python train.py --arch="transformer" --model="sound classifier" --dataset="songs of 200 made-up bird species, synthesised, often over outdoor noise" --train_examples=39062 --gain_aug_db=6 --noise_aug=0.01 --time_shift_ms=100 --n_mels=80 --hop_length=160 --input="mfcc" --spec_augment=false --win_length=512 --targets=["pitch"] --num_classes=3 --norm="layernorm" --norm_position="pre" --activation="relu" --mlp_ratio=2 --head_dim=48 --fused_qkv=true --bias="qkv" --qk_norm=false --layer_scale_init=0.01 --parallel_block=false --inner_norm=false --moe="top_k" --drop_path=0.05 --num_experts=8 --moe_every=2 --expert_mlp_ratio=1 --experts_per_token=1 --shared_expert=false --subsampling=2 --layers=6 --width=256 --positions="sincos" --pooling="class_token" --mixing="mixup" --label_smoothing=0.1 --loss="cross_entropy" --residual_init="none" --optimizer="soap" --beta2=0.95 --lr=0.0017 --beta1=0.95 --shampoo_beta=0.95 --eps=1e-08 --precondition_frequency=16 --max_precond_dim=1536 --one_sided=false --adamw_lr_other_params=0.0025 --grad_clip=1.0 --adaptive_grad_clip=0.02 --steps=12500 --batch_size=128 --epochs=41.0 --lr_schedule="linear" --final_lr_fraction=0.1 --warmup_steps=370 --weight_decay=0.2 --adamw_weight_decay_other_params=0.01
Rows from expert 4 of block 3, named by matrix and row number. Rows with one number belong to one neuron. Each number is 128 + 24 x the weight over the matrix's rms, rounded and kept within 0 to 255. All counts start at 0.
# up: expert up (model.blocks.3.mlp.up, 8x256x256), inputs 172-255
# down: expert down (model.blocks.3.mlp.down, 8x256x256, transposed), outputs 172-255
up.84 [ 71 123 126 107 147  75 107  82 119 140 137 154 142  80 133 118  82 158 135 135  99 184 143 111 135 134 109 125 139 121 149 125 138 144 143 134  97 123 129 194 189 137 165 128 159 145 107  85 170 125 134  92 116 190 160 146 151  99 178 106 103 159  55 121 154 102 135  91 119 158 163 123 140  99 124 110 141 153 126 112 141 111 111 101]
down.84 [112 147 106 168 108 120 146  41  93  88 122 196 147 179 144  79 138 132 104 148 145 141 138 171 122 138 147 132 140 132 164 136 157 127  68 120 161  77 148  88 155 135 161 119 173 139 180 130 124 120 147  94 121 124 124 120 122 110 114 124  89 156  91 120 129 131 112 156 146  70 126 129  68 134  91 166 139 139  97 112  73 155 158 153]
up.85 [ 65  61 143 124 111 100 148  79 133 179 141 166 141 145 108 111 120  99 149 156 114 125 146 171 182  59 122 144  98 154  74 120 122 120 150 147 121 142 136 145 132 154 113 153 126 112 114 111 104  99  99 161 139 143 114 130 151 108 121 145 150 172 148 110 129 124 139 152 129  73 164 153 114 116 116 129 153 130 108 151 151 146  93 101]
down.85 [119 154 123  40 125 146 114 146 104 135 103 126 105 121 104 126 191 157 113 140 159 144 146 124 147 149 128 138 107 146 150  96 141 118  85 139  95 107 128 152 111 130 116 129 124 111 110 165 124 107 175 166 124 120 135 126 116 104 109 115 139 169 123 103 144 102 141 139 109  76 154 151 109 124 136 132 130 149 123 152 130 141 127 124]
up.86 [ 91  71 137 125 123 120 151 134 122 124 115 161 131 114 130 125 108 136  81 121 141 176 125 128 109 144 132  56 172 105  60 153  97 149 128 112 175 141 110 130 112 156 126  86 168 108  94 169 122 101  95 109 119 109 124  84 135 125 115 140 140 159 139 133 166 196 150 112 133 143 150 136 115 157 127 155 123 117 150 144 111 159 147  93]
down.86 [141 198 179 135 151 102 131 100 175 131 112 143 166 133  79 113  98 129 141 152  97 170 133  92 129 150 176 113 107 132 151 102 117  76 131 141 113 133  89 111 131 104 163 118 169 117 122 164 127 153 145 152 128 108 157 109 144 158 108 127 138 108 122 162 129  83 159 146 127 100 179 151 193 117 110 165 155 148 157 168 190 146 111 167]
up.87 [ 80 123 162  84 105 112 157 150 123 129 151 132 108  94 161 120 128 103  71 131 104 125 130 171  98 126 116 129 115 160 148  94 123 127  88 119 109 106 134 139 147 136 144 120 120 124 146 138 136 135 139 110 142 129 111 113 127 128 156 128 104  98 114 106 111  84 145 189  86  93  68 131 133 117  58 174 114 128 105 134 121 120 106 137]
down.87 [141 105 183 171 177 134 116 106 101 164 139 142 119 151 130 149 133 145 150 124  98  91 118 152 124 169 123 132 157 108  60 162 155 145 125 114 101 105 126 163 126 130 149 128 157 158 109 141 141 158 108 146 122  96 115 140 123 156 130 147 151 140  93 153 108 113 102 139 100 108  46 151 142 133 139  91 154 112 135 150 110  94 109 138]
up.88 [145 141 149 109 130 118  93 137  83 107 160 137  97 125  88 170 135 116 112 110 127 126  72 142 161  63  89 120 131 107 182 160 109 113 115 160 108 160 133  95 137 146 128  83 121 137 125 130 126 160 116 150 111 122 106 135 109 148 135 133 139 132 148 119 130  83 155 139 157 175 130 134 112 113 135 122 127 150 124 114 146  95 132 132]
down.88 [106 171 172 133 120 116 131 136 153 134 168 121 114  97 115 141 139 121 126 130 140 128 138 128 126 139 117 109 152 114  94  94 117 144 144 127 124 150 132 108 102 137 129 137  83 127 121 170 146 119 122 142 121 135 126 135 109 142 133 130 121 119 134 103 153 159 113 110  96 130 146 131 137 122 203 158 161 142 148  96 105 134 135 150]
up.89 [ 93 127 135 156 110  71 118 162 101 167 127  84 119 136 165 116 167 113 119 148  81 142 162 147 123  60 121 169 127  62  99 127 126 158 115 107 127 104 133  78 117 136 164 134 135 163 137 146 154 133 116 166  98 128 186 122 134 152 129 116 124 104 118 117 143  97 123 108  78  98 164  61 116 161 113 118 119 112 145 111 129 145 128 132]
down.89 [145 115 149 118  86 147 152 173 164 125 152  97 130 150 107 128 136 124 136 147  85 139 114 149 131  96  95 124 115 132  91 112 133 107  91  92 144  74  76 162  97 109 102 133 138  75 120 145 114 131 129 147 139  99 142 108 128 137 134 109 134 124 130  63 119 136 131 165 151 154 128  88  89 150 207 105 142 159 110 156  79 193 124 162]
up.90 [127  96  93 139 115 129 145 187 104 161 126  93 143 130 140  93 138 165 135  97 117 150 144 130 138 125 122 164 142 173 127 144 146 104 135 136 146 127 101 140 120 114 128 117 134 125 129  99 134 114 137 106 125 147 136 147 147 120 109 170 101  91 122 139 120 111 126 123 134 106  96 141 110 125 109 148 134 138 165 158 141 140 169 147]
down.90 [121 110 135  94 134 148 117 186 123 139 100 151 142 149 129 123  88 111 115  91 134 167 153 138  93 134 127 110 119 165  82 131 134 135 128 139 126 124 163 134 149 135 125 131 106 138 160 155 135 135 125 142 136 154 114 164 120 106  81 122 123  84 100 145 117 117 143 153  95 175 118 159 138 151 148 153  97 153 160 144  92 133 117 132]
up.91 [110  95 167 146 118  60 134  84 107 148 137 163 123 201 120  83 121 159 135 116  82 143 131 119 140 134  90 133 139 111 119 125  97 149 144  96 135 138  96 156 130 119  93 138 173 147 132 145 128 120 129 136 172 163 122  93 122 112  90  97 157 160 116 165 134 100 127 150 115 144 162 127 115 153 114 149 111 112 118 144 141 146 158 106]
down.91 [125 102 152 104 118 141  88 111 104 145 115 143 146  91 124 157 137 110 136 132 150 144  92 139 106 116  68 143  55  87 161 120 122 110 106 192  85 111 122  98 124 120 119 110  66 111 170  97 139  97 122 154 117 139 141 114 172 136 114 175 106  68 101 114 138 122 184 140  88 148 142 121 121 162  75 121 106 122 111 126  84  98 139 184]
up.92 [113 112 124 154 120 100  85 142 141 146 118 136 140 114 149  79 116  98  99 120 109 122 145 147 106 138 111 139 147 129 122 116 136 155 148 160 140 107 122 136 124 155 101 150 106 135  96 149 124 137 128 129 128 128 137 126 115 117  95 143 121  94 164 135 108  93 144 114 110 118 105 109 117 164 124  94 121 130 145 120 111 152 135 134]
down.92 [131 134 158 154 156 122 123 126  78 112 158 117 164 133 145  84 132 137 152 135 186 123 140 137  98 119 149 122 139 130 139 113 140 106 110 130 117 118 152 151 106 133 164 125 116 136 122 155 115 153 142 128 141 137 131 132  92 179 132 122 114 154  88 122 126 173 114  78 164 125 130 132 120 121 117 133 152 100 119 122 136  99 125 126]
up.93 [138 111 115 142 140 128 102 131 142 158 190 135  96 125 144 128 147 157 167 128 135 101 160 131  82 162  99 127 117 103 109 108 148 141  99 122 128 121  95 154  83 113 153 114 170 165 159 180 129  83 117 126 154 120 122 112 108 171 135 112 123 131 141 148 139 123 107 131 119 134 109 124 166 104 128 131 119  99 131 153 143 116 132 108]
down.93 [113 135 147  74 172 160 119 140 138 132 116 114 104 144 108 172 123 118 107 149  89 164 145 145 115  92 180 121  99 105 122 136 102 133 145 123 135 158 146 109 132 118 107 146  92 171  68 104  94 174 138 147  97 128 111 142 103 164 141 124 149 108 102 170 107 113 141 123  98 148 119 136 147 121 110  70 125 132 124 141 168 181 129 122]
up.94 [ 91 151 108 164 127 108  83 113 129 151 116 139 103 101 117 185 167  92 121 153 128 115 129 130  92 179 113  88 113  94 166 121  98 219 141 155 131 105 145 184  93 111 118 113 133  90 135  98 164 136 158 137 144 112 133 158 137 129 144  84 116 140  62 138 155 121 142 164  98 157 145 126  99 154 113 147 102 119 126 134 148 110 121 135]
down.94 [130 129 155 146 134 148 164 145 139 110  82 136 146 118 113 120 129 137  87 123 119 121 121 160 102  98  84 135 137 134  87 108 117 113 126 138  86 135 101 155 132 129 132 125  51 101 127  93 140 144 141 122 115 119 143 129 129 128 154 125 119 168 146 137 139 115 168 100 192  50 149 109 161 139 104  94 143 155 132 108 103 146 147  98]
up.95 [110 112 133 135 150 125 149 139 144 148 134 110 129 139 126 127 121 127 138 109 132 101 101 148  86 163 136 112 142 118 128 143 130  78 146  69 123 128 102  98 140 113 148 165 111 113 141 142 113 146 113 156 115 100 129 116 120 172 146  97 153 120 102 111 167 168 148 161 143 112 136 111 150 122 157 161 118 134 125 144 157 131 102 142]
down.95 [109 109 185 170  99 110 129 117 159 118 123 100 120 122 123 199 176 104 140 124 137 139  90 149 111 131 119 127  93 132 140 116 124 140 118  94 154 139 155 146 120 124  84 116 108 157 132 144 115 127 113 106 142 130 107 113 120 138 139  89 146 113 122 126 121 125 164 150 126 112 117 122 138 116 139 131 110 130 129 132 127 127 150 122]
up.96 [152 115 115 154 147 115 147 147  88 149 120 133 138 176  96 139 108 114 126 156 187 163 116 154 118 166 137 104 151 126 133 140  96 184  99 114 142 129 119 111 134  72 186  67 134 106 136 114 136 133 123 159 125 145 116 168 154 175  83 134 118 167 104 112 121 179  88 129 109  90 148 141 116 116 129 133 134 127 135  95 145  86  73 141]
down.96 [130 139 141 132 105 152 151 108 127 111 126 137 138 156 135 147 136  92 151 139 185 171 116 120 163  70 144 139 122 131 161  81  72 119 148 147 144 118 150 156 129 143 110 145 143 106 118 154 158 155 152 124 137 103 110 100 137 129 140 150 152 121 126 143 137  68 154 150 164  98 101 125 115 119 141 188 126 132 159 126 112 153 105 173]
up.97 [131 153 113 195 158 150 137 101 135 166 139 154 163 114  97 132 129 131 122  76 101  71 172 151 155 172 176 147 149 116 130 117 118 149 126 176 158 140  98 181 109 109 165 116 117 128 125 187 130 137 155 105 142  61 136 108 110 158  80 125 130 183 159 116 128 164 146 108  96 129  74 133 122 136 108  46 141 151 148 129  78  97 146  95]
down.97 [145 148 117 143 106 161 120  82  95 142 117  82 115 149 126 113 169 127 132 147 155 147 130 143  98 116 108 121 141 163 201 126 149  95 154 130 125 126 131 119 122 141 126 107 161 159 130  65  73 126  98 100 139 149 122 113 132 111 121 118 130 140 130 100 104 103 155 109 152  80 162 162 126 124 184 180 120 101 124 124 141 121 123  72]
up.98 [121 115 107 155 106 129 151 140  95 115 135 127 144  96 127 159 157 144 118 133 163 115 102 138 122 186 103  73 135 149 155 102 111 126 121 109 123 121  96 135 151 141 142 123 130 114 105 107 119 134 113 141 148 130 151 126 136 105 108 145  99 106 161 115 126 143 130  99 136 116 153 135 142 145  84 138 115 126 140 137  88 138 139 130]
down.98 [147 106  91 118 124 160 132 152 106 165 158 109 107 127 140 136 111 147 155 127 115 109 149 151 106 122 116 123 102 108 107 133 150 139 130 113 108 140 136 154 106 135 150 107 101 122 119 141 144 124 127 137 119  79 110  97 108 123 141 157 154 114 116 132 140 150  96 140  98 150 120 122 129 163 155 124 130  96 108 151 156  77 127 139]
up.99 [185 144 118 130 142 124 126 160 151 160 148  97 107 147 123 139 141 116 130 162  98 126 126 148 122 121 122 133 134 119 137 121 123 137 124 138  98 129 143 118 149  94 116 116 122 107 135 141 142 111 129 132 136 128 109 139 104 107 177 147 120 165 126 131 149 128 138 146 125 118 154 121 144 145 100 125 114 149 141 136 144  81  80 111]
down.99 [129 149  91 111 161 175 114 127  71 151 133  86 109 124 117 114 120 138  88 138 119 106 157 125 151 100 130 126 157 148  97 138 122 146 125 110 163 137 149 158 144 112  99 111  68 169 162 118 104 104 103 139 123 143 128 115  95 117 126 109 127 145 112 130  77 153 125 128  92 102 139 131  97 125  82 156 132 152 105 118 125 158 121 100]
up.100 [168  99  91 147 133 126 117 134 128 122 105 138 149 143 128 140 112 134 155 142 162 134 114 138 123 108  73 107 144 111 108 128  85  99 133 120 134 123 136 136 128 124 109 136 138 111 138 165 159 120 154 117 111 107 139 111 160 136  91 124 148 132 149 147 136 115 116 123 115 121 143 139 114 149 176 144 170 151 115 119 138 140 110 146]
down.100 [117 120 162 104 113 144 136 119 135 113 132 128 108  98 157 130  71 120 121 121 126 117 130 142 123 135 119 117 120 117 177 140 134 111 169 150 144 158 105 124 137 121 122 135 183  80 115 143 112 124 129 120 137 132 135  99  88  90 136 153  95 157 109 118 146 124 132  82  55  91 110 132 141 150 133 147 150 111 106 138 106 125 137 147]
up.101 [ 96 135 135 152 116 123 150 142 135 125 125 152 120 100 114 150 145 142 128 129 115 142 103 132 114 130 115 113 133 138 123 135 150 120 171 139  99 103 139 117 186 153 162 126 103 128 115  91 153 146 131 128 150  96  80 156 118 108 129 115 130 142 169 129  94 176 138 154 111 110 175 142 109  97 105  81 139 101  98 118 117 105 124 132]
down.101 [140 103 114  90 174 134 145  78 138 135 147 142 158 120 112 163 147 136  98 103  84 106 115 137 116 188 156 139 126 127 125 111 114 117 150 137 102 139  80 106 145 124 166 151 119 118 125 152  96 123 104 133 121 136  95 128  84 164 158 121  67 144 131 117 112 142  99  96 114 174 110 111 124 103 131 105 159 139 122 164 175  93 140 165]